Rows from block 2 of the text encoder, named by matrix and row number. Rows with one number belong to one attention dimension. Each number is 128 + 24 x the weight over its row's rms, rounded and kept within 0 to 255. All counts start at 0. Numbers have three digits each. After the name is the row's rms in percent of the matrix's.
# q: attention query (text_encoder.blocks.2.attn.q.weight, 384x384), inputs 55-109
# k: attention key (text_encoder.blocks.2.attn.k.weight, 384x384), inputs 55-109
q.133 101:159127125163139127111123125132129126141080128136096091160139154129108149092157166104088105144135100175169130133138118126138138116139117149144118159111103143120142101
k.133 112:109099100161157153103115137131138134158108154124121160145166133154116141141148162132153119129137129103127126151074131092145125125149168131126154145147117183109132174
q.134 117:117145155131146108114165165090099203104104137088111142109119143134117186156108105122114106104083140076145140143132178110126204102112146150149123129124159111150119167
k.134 110:121147163134165132131120183101120154119117138140110094144122136187147106140145122165123135106127128122094157140107126111132094125136114130125125143120123144122100145
q.135 109:104121128083112140125164103128133120101101118112108177121149175100116123128145089093113137128118159132118148133159106165106150117142092074141127133110130122096169150
k.135 120:121124112108117104138094144112167096100149104097128135151122120110169142127108071095108142158107114169126158140150104162126107131176103092123142121129181139126153138
q.136 111:118108134131105147162151097094186100141142130139126105154152080181097113126149116112122135151128194153134138113110129166124128137156104125148125128119101119124098087
k.136 100:127121101143119130123120123131157117136157113129115067146130139136141088123119153135120121152155129158138115160131121073117167152144112141104108133119140076114075164
q.137 105:159155112132114125142158124113127141119102205115138099104125127134117098145107120114091144119125142132170124117101156140142175118142130135132109112097124145117145096
k.137 106:153150101066149150173121131129112160089149132158140222130138109140155152140093115192110068132167123114115119097119120154114115093158152130129092124127106117120139132
q.138 105:112115120111119115117122088114116127137148121068127141130150173125119137072147174126100110120104152144139141094130134149129168145156102154128142122123161098071158138
k.138 115:139089103157165121144143104162114076135135149145093120113118139127132131122112140136158136114117139161110149090096116095144177137145130147134170141145165083131136134
q.139 094:151169077138123140144133144102131177121108104083123112165144127163111127115106118153162100165097102154153115129103130109131145137138125091085159107145113142151124195
k.139 105:100103176144117110097113140134144152122136095094148091162131158197122181161131117117119120168149129097133118155100109185114154160091051134092144148117104125099127102
q.140 102:132110131111141128130117136124131085141114131130095120155131169135155106137166129120148120158128123092150091132081125097163136091125129126171135148136134122085129148
k.140 104:171125092140106131138129136064124162128101160140173137095111109131151099059123147195126081117150105151109130159128126115155106075124109127134150172132101149119131099
q.141 101:127176088097110160148120108153104144160128175132116171133148139101117094130132111113112107129172127104062128145165131124150124140130125154159124142120108189133105124
k.141 112:138161150119139128116141144157147162146129126122121138101143117122144161144153126165128135093134127140157113099089098093123117168125143186141109120102087107112132136
q.142 099:113140116113064133073106158137189081137159147150145100155118102157115186111123103165096098137104155145129145101092144161106072111104145112109111122085128128130118176
k.142 095:101129104161136105151116123154147121099125105166153111165095083124081135130122115119134130135107116162158138095130131132135144113083109152131145143130133118068126152
q.143 093:099148120120137171131107104136117158148138109118094134122152112139109135148101137127160086091130113137128125117124123115103101180118127114109128117103151132092123160
k.143 094:121147142112091127116137095125094115099086106114138125175125120162119141095180154173116128146132120145176119077117149110149127170131131150130148133114110110159151091
q.144 100:113128138071157127111122146145125135113144100103078155150116176155137152093128116125129119139132160098116111134147143119133146153141121106130073127104158161125123137
k.144 097:118156084115094109146174108155136152082118136113080144142095129166104163176127150110117118118092187133149130122137160121144125123132087126122146108160139089145182142
q.145 096:136138115180109112172123153134138143107129114113112149130133102146148123120106136132090100133126139137114174091101147103124112101120096122067131123055092176175130153
k.145 095:141143146182133132148139135095145137096151137129126141117112154154119151116105086140131094104138149147142140125133151153156148162117146130149139144151129140114167088
q.146 090:155136136125093126084116127145152102122119168139139156168156157127107190120064150123114111173121154113148054142181159133133118138135098125146116161115142162146165133
k.146 096:128124110119144136165144126119162130102141123136139109135145139116160108135143110100134099128128129152141119145101112115147124116128124092120135134171128138123156140
q.147 093:132097116096119111176094147110131187138120110155112130071187178116107150097128156150136125155124097098106119098065132073161140123119135131111157135151148121104150121
k.147 095:141150127138171133096152127107084079140106105119090155103125128114153089180103150148155119094126112131145153086116114099144124154134197129105082144159088126160156134
q.148 091:110140097133119072151148163114133156143099098138146117130128103156162124158163095145093079142142110113148112163117084145142101133145162115115141106104138121066167116
k.148 090:150154140116147118116105143135151145122133092102090121173110180141170109153121088112132124154101125138104125080146124121169144126124118148125161102103144153125120169
q.149 094:135108103162144127137169155112173143099153107127150145111125129146126088118157152157137117157132083144119130106142113095136132138139127158110133125106163126140129122
k.149 096:129153145146145148100110116135173150152105106113151108142092124116174129086086097138148186122107115136160139121121108096124134114141139131111149066098149092131128167
q.150 097:133085156091121117115140139093106143137151120146125114140092103118061154126132128140154106171113110157135125114094126158134134122155094116142160120131107127176121081
k.150 097:117141119178131147066194127104101116145136091159159192150092131137126133156123095135124162146139158132126140158112118114132150146141128120149156109110169122121169137
q.151 095:155102100126113088131160128109121090131134096165090117141115152127129161157136129131118158111117111131159144104096093093127118120103098151112167134138103129145136137
k.151 097:115130136140140154150105110107166171132099138117122096151137087142110130166136102140117107131120135123123112137138109130142118142185123148161104157167146138113140126
q.152 090:121134121100128135130138133177112121108133162143101128138123082152118130137105125131123107124156140150175165152067057117109169156100171102146143126122100116134102137
k.152 100:146129106161125140140164087177146110150157117109105117133135128092120181155127111132123178103046117140119127139144151118094102086188105134126149178142127131107146098
q.153 093:093120147150145127148080121083152140077137119097145124129139094113117154108094147145141109169143053121140102130145097115107079130107124115129055125137156098135094146
k.153 100:170153133156129134126143138106108132112101113137112134102131119077106120140131145193120115119116129112113155075167124065115110131141123091103141180125154134099141128
q.154 097:128137124113106126106134103122118119099115121131134113138122109126132109149134124145133122085117160159113118131120106129160152119125126124118162172146141121112179129
k.154 098:138154136094158117126104132081186139155099148160153118141123107115124094139158115110124106124122137088127142131110119103112088151128105112178140061104130114145134094
q.155 088:139150114134151144112134131144174101148140125139169154154136084097147151110110110122131142125118132156115094138104088087121114168115114102108112148128128137186125099
k.155 092:099157108131120122095135122148112134122145148144121158120138132124125127166142176131153188097147161132113127128086116109152123148076139110144123117120102148134124111
q.156 085:096136124112122120101163151103154143093122186146115118131130118104130114104086150157113117117133134125139174084146171136127131153145158099134116104133103167099106092
k.156 088:166146130175123115062078096134096140124094127145155141098112135097125126099175112105140089110132117130146117128152112148132166148135178116113180137126136128144101096
q.157 097:145144133119176106106128136088146110136134132123116102107082152073153115105119155105095094117150136079125142079100156102140138101146124122150147176130127129088121181
k.157 098:106123108130149129146128141139130069141148082137123136109143110124144169120160114146142139149124095111140121088125116073129176112136161088135123124119089121139156147
q.158 093:070129127077147112125159157118106137117088126130134118115173111111125102126156125110124164179135119155109121094152139108158097167160143119153125117126141136131122143
k.158 102:083175183106141167120139124167121135166155119097121133152099128134139140133121152140107147098149163103129121147123109130139117145079113091108141139139117160142138123
q.159 095:125100141137140095072143106138125152124121141113145121153113144149114108150064085142165136074130085157125160147102105128158089153111123145118127097155167122106127176
k.159 097:161126162136122157136137161139140117141092122107119131214098148147130118135119141171138113122114128090159154121121153122157120122147102164095169146098125119097154119
q.160 113:152149131093163095132152124125121129143129122140097162141116093134133135183138085111093094121096103108155124127102133113118103116143111109138166110108103081131123190
k.160 094:114149101137157114159144124156127107145125126103164110122181143104109115150151123142151126149137081141130129112085114127163111095131139121120130120144140120135164116
q.161 106:123107146138122157134139130128142112104030117117107171142086097110156126141103136124098128103088176092138167108106101122129156107166147111092138137133151186125084128
k.161 100:183073100154130134166112140127131178089167119157094119115102117143123144126171111165103123112172141137090125108118125124090162155146139134118118146194134134107135147
q.162 112:112085159185145145137116160150119126104105091141163169122131079096188142118101138142116135097159154133110168157159108125132165145151133121114094127138105133147167129
k.162 113:150109119171157076136140109155131109095149118114109151103127129098120103186137192125153139110099115117138101128093157074135162120143155153135150103154149116108135115
q.163 111:124116119133151153151155081190134123105147129114096115096158134089108105149144111136123122067109139164126145133131134141154124088118109148136142136168144143163139104
k.163 103:096119129114115113098147163148114153109117109139125115100178142124161123129142148158112138116113107150089138173125134134111145087129135139084121125123108163127115127
q.164 114:111102134132141144160136100113118156100099109095149112144152137127118103149135148132093094173098140141081154141155085122187162126159123066115149143143170099131145110
k.164 108:103121116128087106093126142151126101101152107143147149118156166104121127113112159116144122144117121156155109104102122128120123115109111134145123155146123096159123145
q.165 103:094139115124123127141111108143099166103088131096169109137139128158098114124070138138163166118130085124123126120141103138169125118153117123120085121109121102105106099
k.165 107:148150110146119149164110083119150150144153136155130143144138142093147152136082205147098117156104128122099103133102116095094124102122138129126103127149130142158075139
q.166 106:091089119131143087142185101124123140104125118083126123119111061152130156153105147093146131118155109134151107131149112154089166102121110122128063159175120125130155183
k.166 115:139108131081114155088143132115139108096132086112104144128128140104159149108114108140086121140117121165111143111131147157095142130113134151074134141111151118100134175
q.167 112:099123129131099143150113086164145094110145141132084145071122124120122092185149083139127082157146151141122130121120119105130105131141125096143132115080110170134112130
k.167 110:140133107139112130135088129147116145104168159120122137099153152102178143149157127113158124188162078104124103113101134158096130156107138078096121118104100125159120073
q.168 108:175147111129126133138118115140099083124124123177133154139184164130133131134164132168133145091144158177126120143151140099104113108128121124162140104099115162162121104
k.168 117:137110145176130140103109116111106180120129143158111108150147122081087120113145140133121144137153087079124122137132168146148130212131130110128065083146102103132141136
q.169 102:151143117128132142102131187136159163109085176151137134119098157077198069136114087120097098155184131090102117109128130109085130122137092162112150134098156148123097119
k.169 111:090174119083142129131160151109118142141120169107149143104131127123148145160097088162114103151111132130125161181110147124123109093099142093142105097088136089169115082
q.170 106:096080108130163163127150137111140144121129083086189092101121107141085090159129077118175133130098100151108130112100120126134135103091127137155128118186172095118129097
k.170 105:143151124113155122105122130155137112135150120126118134109107080133127156122101119154094070103120103112087152113102129117181138103155126127140131130142109090086115165
q.171 092:105154130093135174130158109132098077119085122107091136139107171182118104161104132087146098196133161146121146103043140102109114135095124128184145113120106126142110140
k.171 108:120113158125117139182154125169151133115101140133124143099116149130146140122102148127139114092113125102099126148147105101138186129117085094128097077149120099115117152
q.172 093:116136147147116116119162147116131128120158153105115089115135114162158159150145131143098126118146168129155115148163125113125113120132145136119111122115117136094103104
k.172 106:142140120132132194119122132192102137109109129141130159152149120165163129133145135150118140122137125130121145077095099095118132152140110144133135119117122087095141133
q.173 092:122162141154146203146093117124077118144132132107138121111132143125149104113114166105138138092155132120102116134138122164131129110095127151124135166149113142147124152
k.173 102:178116139103106147128148148162147144146169155166092122089125097169132162102122123094172076150049127121116126132130120111156122127166137072122123126133137125109145159
q.174 094:074163091119101100100132130107099142089156178125129132142144081119115108156149111141104135140149112135088106132120104109116147126117133157142134123121154100115110103
k.174 102:106106166107136131092059141129140156150099132122122080177147128179148103078158106146134132145126139154123132126170096118120148131124121170141142119096125116134133134
q.175 093:067114148148144131103128092119088082109161127152111111116134134101140115118180127101137134094131148157154120107112135122111176137113159133147133146148125134138094104
k.175 097:106139126085140148091157091122144142149129141130098123158144132145123096123128112070153114143124149184124087115151153159130133094098108083150149145118141135091120126
q.176 099:146157155125150144134121134131109141122187132150155113086168121131143150084087129169166099101153172118081114084105161150175100124163153135099095122117144093117085134
k.176 098:063143111109128119152102170155151150159130098113145128127090093140126129148113125161125138147129144112121152104131103190109104152099165133139110140073108172106174119
q.177 088:090108123088150126088157106105120140111116149123144084149130118143130136099134143103107161165124130105107118108140100124151109143118117141137138117144138119135122124
k.177 099:108172137141123143112132118149121047116137119121130129144120120150125143145105152152115151111145127139138100120137099129109119121133089076092115144155107121109145125
q.178 098:131132131125151132136112136131126098076092114107109146119101123106170144126149102117121123110089145109114116085152131123125110134130120131132129112104171110124127127
k.178 092:110119112161128214140115113174139143096122084146122142120095111126141128087110142143118161142119091115128174126138134145103132116100117086133128140114114111142129114
q.179 097:097155123119138106126098112134136133144101093144133139125166153123114128148135139119130108175137144101113117164104128120150135109156119093097099142119143123095140146
k.179 094:138146115128150128118129125101137143158141139132135063090177119120078090152108092169104115142116159175091129132081145132137102099152163143128141125128123161129139131
q.180 089:185134164149113117120127097149142115158150149145155139110156119143094121124123148153131145107124113142129088078144163142134132111121090181135111130144067124117138132
k.180 097:150075124100127117116142105103147104085100151158113125181145122139067193111142114122139117107135156112125138150155107163135114061156133131123069157135127155135141136
q.181 086:129146106118212128148127118161099107140119131110120157127149094159144111141130144091124129098111099161109100124124146145130090130108104124104107102111153159123100154
k.181 094:101129168177162122132139154119121125121084165092088183173096097123139165138104123128110101169152089132117123119179131131166083142144079131143164170117110147123157112
q.182 094:093123136126121132160122128108145127120144120152109171070161111095146164104128092131136171096140080125131148106115127127153102160107173115129150113147155115112108136
k.182 098:139152143134151152091115119169152116122158074150158116143124138092124093121114154116120123138124103153107148153155145145156119070118068124086122098118167143104114119
q.183 092:152102089117134115099153092124116103124106114119152192117124112114162133131139119142133122172099131174136127122121117141134131191107089135144117167122105114109155128
k.183 093:155076110197094129131111096078130118122114140151140107079124148106131116091170102164069164141110113144119135199126144115105150141160160153092157148102135138134104160
q.184 092:148112166114091146143143126116150174164113082177104149141130128127123125134157117120106159137112126111155117135124101129142102129096123127129149122101142106156104119
k.184 095:170146118139164161142094134063113116110106118121124115134136100123108084165144161112162134142114122125132061168132147114108159109116153104126128115147143156144134108
q.185 094:122073132134155193131147152135104141140122149101112123135121149141185110119154151126118098170121106129078108130123118129130139102113137140166092123151121129109188127
k.185 100:138141124146171102131128125117120113098145108111100145133134155127129123108105095119134138155131118157146152113134129112089115090157144110138155138153130121067094177
q.186 096:142106149114126103148153107126137095113072120115070162097123127128159118112110135115139164110138129106165113119082157147120123163125151133140143120063107147118107124
k.186 101:145121096134142132129120129121150111144088114136141173111139107090092117098123102132152155126127121155115095108174129145148152152115116169121114100163136121098150107